From a checkpoint of a small image flow-matching model: norm layernorm, 195000 training examples.
Rows from block 4 of a small image flow-matching model, named by matrix and row number. Rows with one number belong to one channel. Each number is 500 + 25 x the weight over its row's rms, rounded and kept within 0 to 999. All counts start at 0. Numbers have three digits each.
After each channel's rows are labels from the 100 images, of 14976 (inputs lightly noised), where the channel reaches its highest value: "responds to" is what is common among them. Only what is clearly more common there than usual is listed. The data: procedural textures in two colours, tilted and lit.
# convs0: first 3x3 conv (model.mid.0.convs.0.weight, 192x192x3x3, each kernel summed), inputs 0-63
# convs1: second 3x3 conv (model.mid.0.convs.1.weight, 192x192x3x3, transposed, each kernel summed), outputs 0-63

convs0.170:492511489515457501505520507501484493498500496501498491504504474503479520526486473474539524507485473496527501485503485500502507517471500486502521511481522493498503501510501494485506503496514507
convs1.170:501433513496502490513482500502473512482474490481513513545488516520487502480539548494472502497506499476465522508543504503479516517496497484496477493541486493504498485462496499483501477507474522
responds to: yellow; white; pattern colour: yellow

convs0.183:486522478508518500512572499497443505505491497510497411568496485498470491504470457497497479502501467541519497439563512466502516438490502483500500508461437486496463498470501504496457510495519454
convs1.183:504464565469513511487444513495528498480476495493509564497520517493510494465547545501467494491517524447501497553475502513496479554535481511498494542577565496494498514489498516525520459505488531
responds to: coarse scale; ground colour: black

convs0.18:525510480507476503504523500488511507509511507505507535515502463501417471525494436498479514517504481476532500454513470506498499518489537510492495474477490479506478508510492562513477528543497508
convs1.18:501464514497501504505470516471499483465492530519512506523486520502544529464488560483496482488534530541485506523533502459509479492525455489493490456508526501540480471510471472498533487472534516
responds to: coarse scale; yellow; teal; pattern colour: yellow

convs0.161:423515462469507499505505498506506497502461492485486530503516531506476472486503482441462496518475525530484483504559505482509494550440485566492574495472536513487499510523480494513510506505513513
convs1.161:516480584509487488514502497512490501484466489513518517502514505514482513489552548521483492529537472518514507516422496492523502424540534507530498515505494520482492523494501456498540479497495487
responds to: crumpled

convs0.61:547505517466506481508452505499491519501520473502502493446492496503550445488476550550468499506502526456465509534457517509502469457487506500510514544468506470499523510522516483511537499537502544
convs1.61:468482506496514490490528514511489499499462519483490444602486494514456510519524490481523514532458469526548494476505483509484511574511510486505477511477532510522483509499488431436471483508477496
responds to: white; pattern colour: white

convs0.71:537511548537509487499448505506529500498517480510509524535485476496514469470507491544499476502504505487478496451482525503499503553494516520507485495457544481497496493519505519504495510546514548
convs1.71:470485454462488527496522506497492478510486525518483514510486524495507492519467534431511506489479498550502512513542470484511516430518488475510545479527448514497535514483467468486503475467496451
responds to: seen at a slant; yellow

convs0.54:500496511511489497500533502505473500503497501507503449563498489500487493498547479480472494488504455524521498475524488482497497506480446503499500501462523477493477501460500516544502525460503447
convs1.54:507475519490497501497462500479521493492478496484497570495498525492504506479502550507490490521504523429463496515553499500491480488521505488504485543594504508472495512507492492493507474521493562
responds to: black; brown; ground colour: black; ground colour: brown

convs0.144:486515518509517499503539502508523506507483500500505483506478522508447483481510491552516490483478552515545504426527512470483533556563486535505486510482535498492477502542491509488502475510481512
convs1.144:483506500464479519512435485525484492483489483493495552504492497457482508526509471495460518500496501491474509548451493562515512462443512471514494508550475513488510502488496501479474488514501530
responds to: white; ground colour: white

convs0.104:506518516493509495486503508500516496495500504496495471590504495501470457407536496528434459499497477499514502552577515438506491479489489507496481522463519509497499499466496531529540517493504474
convs1.104:497488533491505511513497529475500511483484501487502540489494513496520520519469551493510493509527525500464531483446477564516486532529500488513495529567487498484481505515476489487481486521469545
responds to: black; ground colour: black; pattern colour: black

convs0.124:488457537491490507494510503494495498496477500504510490547491500504501549488478502447550503526500489520549498529549509467499507522524489438507482554555500529507463501478507471464500487470509453
convs1.124:517502494493519477484467502491537454509480493514492591462497487448483467486511485527486481514499523492469496506469512516513476523495487500492486522502523529499525488509500468438479502521469561
responds to: coarse scale; black; ground colour: black; pattern colour: black

convs0.146:506480494556532493495579505504524493513504495508500483534503497499488557439457490502517490499506577539509495486535476464492471538542481490507505548503509507506477490480507509486439519476502556
convs1.146:496488524487500497511447514499497515491467506521520500521519504494492470512563479513500494515471456485488532506423525516544512456467503489512491474519448499502485508535472497540502481509534460
responds to: cloudy

convs0.17:503531532498514498491473510499425504491507499512488531510482529509536551546498505514548530506520502546473501464498440514500515484472488525514498465538516476508530510470519503501465463521508480
convs1.17:496488481488502475512498509508544500510510496512488499501512531497494471474536509514479477535472515407474482529514515505506495544527535499478498501474554533509464483528489500518532531514522516
responds to: white; pattern colour: white

convs0.115:515505503516536495503453504509497491492496515496499570446503452508466485519515462518488514477519521490426498516498486528498515396539491456493500464453493473491503497490495539496510507526492465
convs1.115:474496503467480483486551520470482465480461491483493481559509520492499517490482535499505496494495468487545492499581481486484497602456490528489507546536495484506499513483495458487481495507530522
responds to: coarse scale; spiral

convs0.119:516549516504477501495558494511458508506496506497496385568497488494445480498531478526479486482501503543479503484527485516504509486527514524501529489449518470493508493481486493507473505514491501
convs1.119:508436459464515517494457508516523469478481495491512571460516530513534471505445540482484510487500517431497513522506487492490470537494468476519469530568470533500465517490486516501499473487482492
responds to: pattern colour: white; ground colour: black

convs0.12:519487542560520497494466504500526492503500483489482510500495519507514528480497487528521465511497572529431499449531492466494449485526470535496508536519497512510469490442518513502460510485497556
convs1.12:475515468451522498492516517498504498501480507516497484529511517501486472498527514460467531525491461487560488542431504519532519523495495466491509474532508488480523531538474485508520449517520471
responds to: cloudy; black; ground colour: black

convs0.68:496467519515511505502528496494471513496510510494498488521494471503503539481528474521540494489490525494517494489523418516501504531523474509491479513480531501498496497511489512495495503507491524
convs1.68:494538460513502494514479497501502472480487494493499554491491534491487455506501558473453490521528496532514515518500549484518499477484521494486487480516489493514463492496494479510536466503513503
responds to: seen at a slant

convs0.128:480528500501523498501550494506461485489508503505500489547489535499502500514482526462458477479522480565575497470530477469507496501504475507510503447525490477497471506520493556530527520469525513
convs1.128:486509521460466493485457525494526499514492504490523502467494478463480485477549488550493505519500538443476488532501520559505489501505510489511518536480522504484498533500477468481502479539495544
responds to: crumpled

convs0.190:434516544509488487501531479487497511516503505503498452527504530501525505489517526518523504503485521499486494470467547576492523518520520545494559536488505511516523509482515459456494519524488547
convs1.190:513482473503522483508493472512512496504522495481501600486505524507516518502490518452514488481486499481467511522526481451485513460524498482500517450565479495529499477498500532549533486483516508
responds to: black; white; ground colour: black; pattern colour: white

convs0.38:558537469546534497520491499506527498513481505487500550488501539478496470493499491539494458499518523497482498484437549513494485489536528501497473500475544521508525487496489549496455476546493517
convs1.38:460445480472487507489524497475485489503467528521481431561500476513496516507534518474514513548478496507532481481593485492508507516530495483501515477515492502513481529496471459459507478505512450
responds to: spiral

convs0.157:505531553460508504499513510502501500496515482500498545545500485496516481405510494540471482524505506490492499495489495499509501428524499512490567520478539520496519507509506493486484521504489526
convs1.157:500489443478498518505509523484502477491450513508482489505482540530503519556483536473515501524468497492483488473521488495516519577526499482509467504500466483481514515485447468498503504516534461
responds to: white; pattern colour: white; cloudy; ground colour: white

convs0.9:498513501522533501494509495479468510505526514487464542516521507512513526511535484478500474466499463526518484516514446489489494526476474501497506409567525493507484501515509515482493489530498524
convs1.9:496561504474508495499512496522500534492498484479518421461494467492481507488513462547530495521515522484485521482429560528485508514500520482499510484431511485511490524487529478476444503509494457
responds to: crumpled

convs0.176:488490496482489493503513497517481514485499499502492510498487506500591444477498520524481484489477479530501508495453526505488541539500492514496499484494516514493501499522504496480490480536499562
convs1.176:503522487511494503512537493494510502507498516509492507521510547516471511507527513473529517513497525499486521497558475485507522450542520505500542495520537489494516523497491492531533496507515449
responds to: pink; white

convs0.112:519502506468514488519454520498524499495487496521503511462513491503448478453591493467469512505495478497494507506518540514493531468491536521491528496523539511479489487551509501470508499520510497
convs1.112:494534526498479522504560536486496504503466469483496483497492522537515569500436540520511482500491493500495510500501455489472522530519513487502487479526477521450511558460499449494500513478487489
responds to: crumpled

convs0.51:523503529509511500494462498501488499494492509496491500508501500498542450480535487568520481506510514558516500538499524503499490540485522519501423496437547507501498502496499472489474486521499503
convs1.51:462530478475495512525544494482511491503507481511491498534485507486468514503487498458490492479481507400465496461497502526492500459506494486505548558564464477462495497495477513525519490519485519
responds to: yellow

convs0.178:489510485543483493502446511519487509495489489507504560503497447493468487582498474512505544519514505577506501501525481503488488462474485448512535492505471464505517493499496519502499507489522477
convs1.178:473513528484493493498547486480499484506499460499500451531495489475527526459492474505492492453506484381507481496512518497488506555506501523495474519495554505497470480476465495510489488517505552
responds to: white; ground colour: white

convs0.165:448508470506474501496526505503506489497498494501493518467505505490544527563427532468483519487504488509556505525502507466497492515453506490490509455511460532491527511520500487494517518436504491
convs1.165:514499577473502486521481504509485510490481463481512481552497471488463499465606467544480481497520485481455514504497483535487497504496498523506468542504562475512490508471496503532488484560473543
responds to: white; ground colour: white

convs0.167:527554540485478490504553494470514494509493498491504450521508528495521531494458514472545513503487504493514504517536512442491522559487469481489480470495555532518476479509489481519506503482527558
convs1.167:510486538506482506501482531509487533508482494504503521512504475505515487531535516525500511525485478532465540494464482548518535405524564491528529493528424519521512522518496483496488496494483465
responds to: seen at a slant; yellow

convs0.72:536492517491524503491489496499480496497500500499494545470498436507460478525490441493504525500510477513504499491500485501498490499461487468503499486448518444498505504517506541524506499499503506
convs1.72:468508532476467495491526514461467507483464492496512439565480513531490540474504522491507480520491488496501499486558505494465529533504516495504483503524490491488485500479467465492486494507492499
responds to: yellow; white; rays; pattern colour: yellow

convs0.131:481482525506455506513485498492536486494523490503488570456508529483470495495555527483475496532466539520470510476512466473507504480565500484499577474550530523492508504527512485461533517488530492
convs1.131:495490479471517510518504519499471521491484504505491442539483464505508515528480491529497503474492477451501529528462517538507515534459504496530436526462452499524488502501463487496464462535483533
responds to: coarse scale; black; cloudy

convs0.135:515495453502523502506522499491489493490498495504496479511493516488477505520494516442506475482486503544574496493516475424499507549508404499495477460502550490492448503509494511545502501455522450
convs1.135:506520567472477497507471501487518487488491485504512512481504472459519477484541485553453494499511507446441511514492517537493446442495530493515501531551474504454519509497489507508492495527481559
responds to: grey; ground colour: grey

convs0.171:426490497478465485495574493526488501487497496498510434555494463501498512496521503500518514500484478536524508526519505541513513472490533545512556532553505541499527497476500484502463513489494477
convs1.171:527519503521525477532448486471506541499512525482542538468500532522491499504484527508480488507530531442472516505508508425486518547550455464529471428463518504528455481504493495472511497517508506
responds to: rays

convs0.169:521548512521537510508539496503469504507477498499503571496491542496527482497477521514516483508505542518493499470462520503494498481556480467485440528475484526507499499507485532490463453521499537
convs1.169:465453456484514484481484506482519460517502519516495484548487461513487496533541497476495531533463490481491468489637525466491524508494499489492541435495527498515479500475496476513531498491522455
responds to: black; cloudy; ground colour: black; pattern colour: black

convs0.189:524492507542518497499542492501463498498495503501499527523486465502498491513465485534501498505524500518567498501522502472499506520499505489499426521444487476499471499495495495496459487515500485
convs1.189:467500521462502498502470490475515469489471492505490491541492514471479501469566505478498494510472506452446481514503512530506492514482485490492517541555539513475496483486479506517506455513495534
responds to: white; ground colour: white; cloudy

convs0.108:481504466460509515496532507500511507518480496496522470533497454494527465480468520517495464506510474522546495506466583516506489492469526482505470539530475515494497499462491496484459476519502459
convs1.108:515507498507492487516502497473530479510512508519524522494513540510481501496519516488506508498484518463483491502542453443496521518550477514496524437507562522494482500514477510541556508492546512
responds to: crumpled; white; pattern colour: white

convs0.47:492464524495503495495504496499478497501491522497510517526498507499500461426536480549506474484498537499468507492527483496489521483513486576491515491469522535508492499494496509495457545512485486
convs1.47:519524501477458506508485532495509469506457489523488542519498521464473531509490533469486488515505485483467495490465463498520476518501505480509473540536523498459515516508456459473505484509511538
responds to: spiral

convs0.56:540519567494510517495496488495518505495494497499506498525498456504485555490529525540513518527495494521480502501522509515499500465539546469511545547546543528508473512517479495458474466509479502
convs1.56:478489387493497513494506507478495479511507511512499552491503524512522476528432512507481482513484521438533490536525507491481494552452483494490481394488472510504484502487494481476497498519493532
responds to: coarse scale; black; white

convs0.85:502521484513485479514431490499493496487482506508509493571480470509539501460494550527497486503458488469500524492488490488518457479457472499501486466549474542483497486512483492527502546509506516
convs1.85:497532506484502475505540505484470497493491490490492500435487494465501494486515459495512509498494488543523491460458513490490502496489500486485521549457553504509508500496507466456473522494510472
responds to: crumpled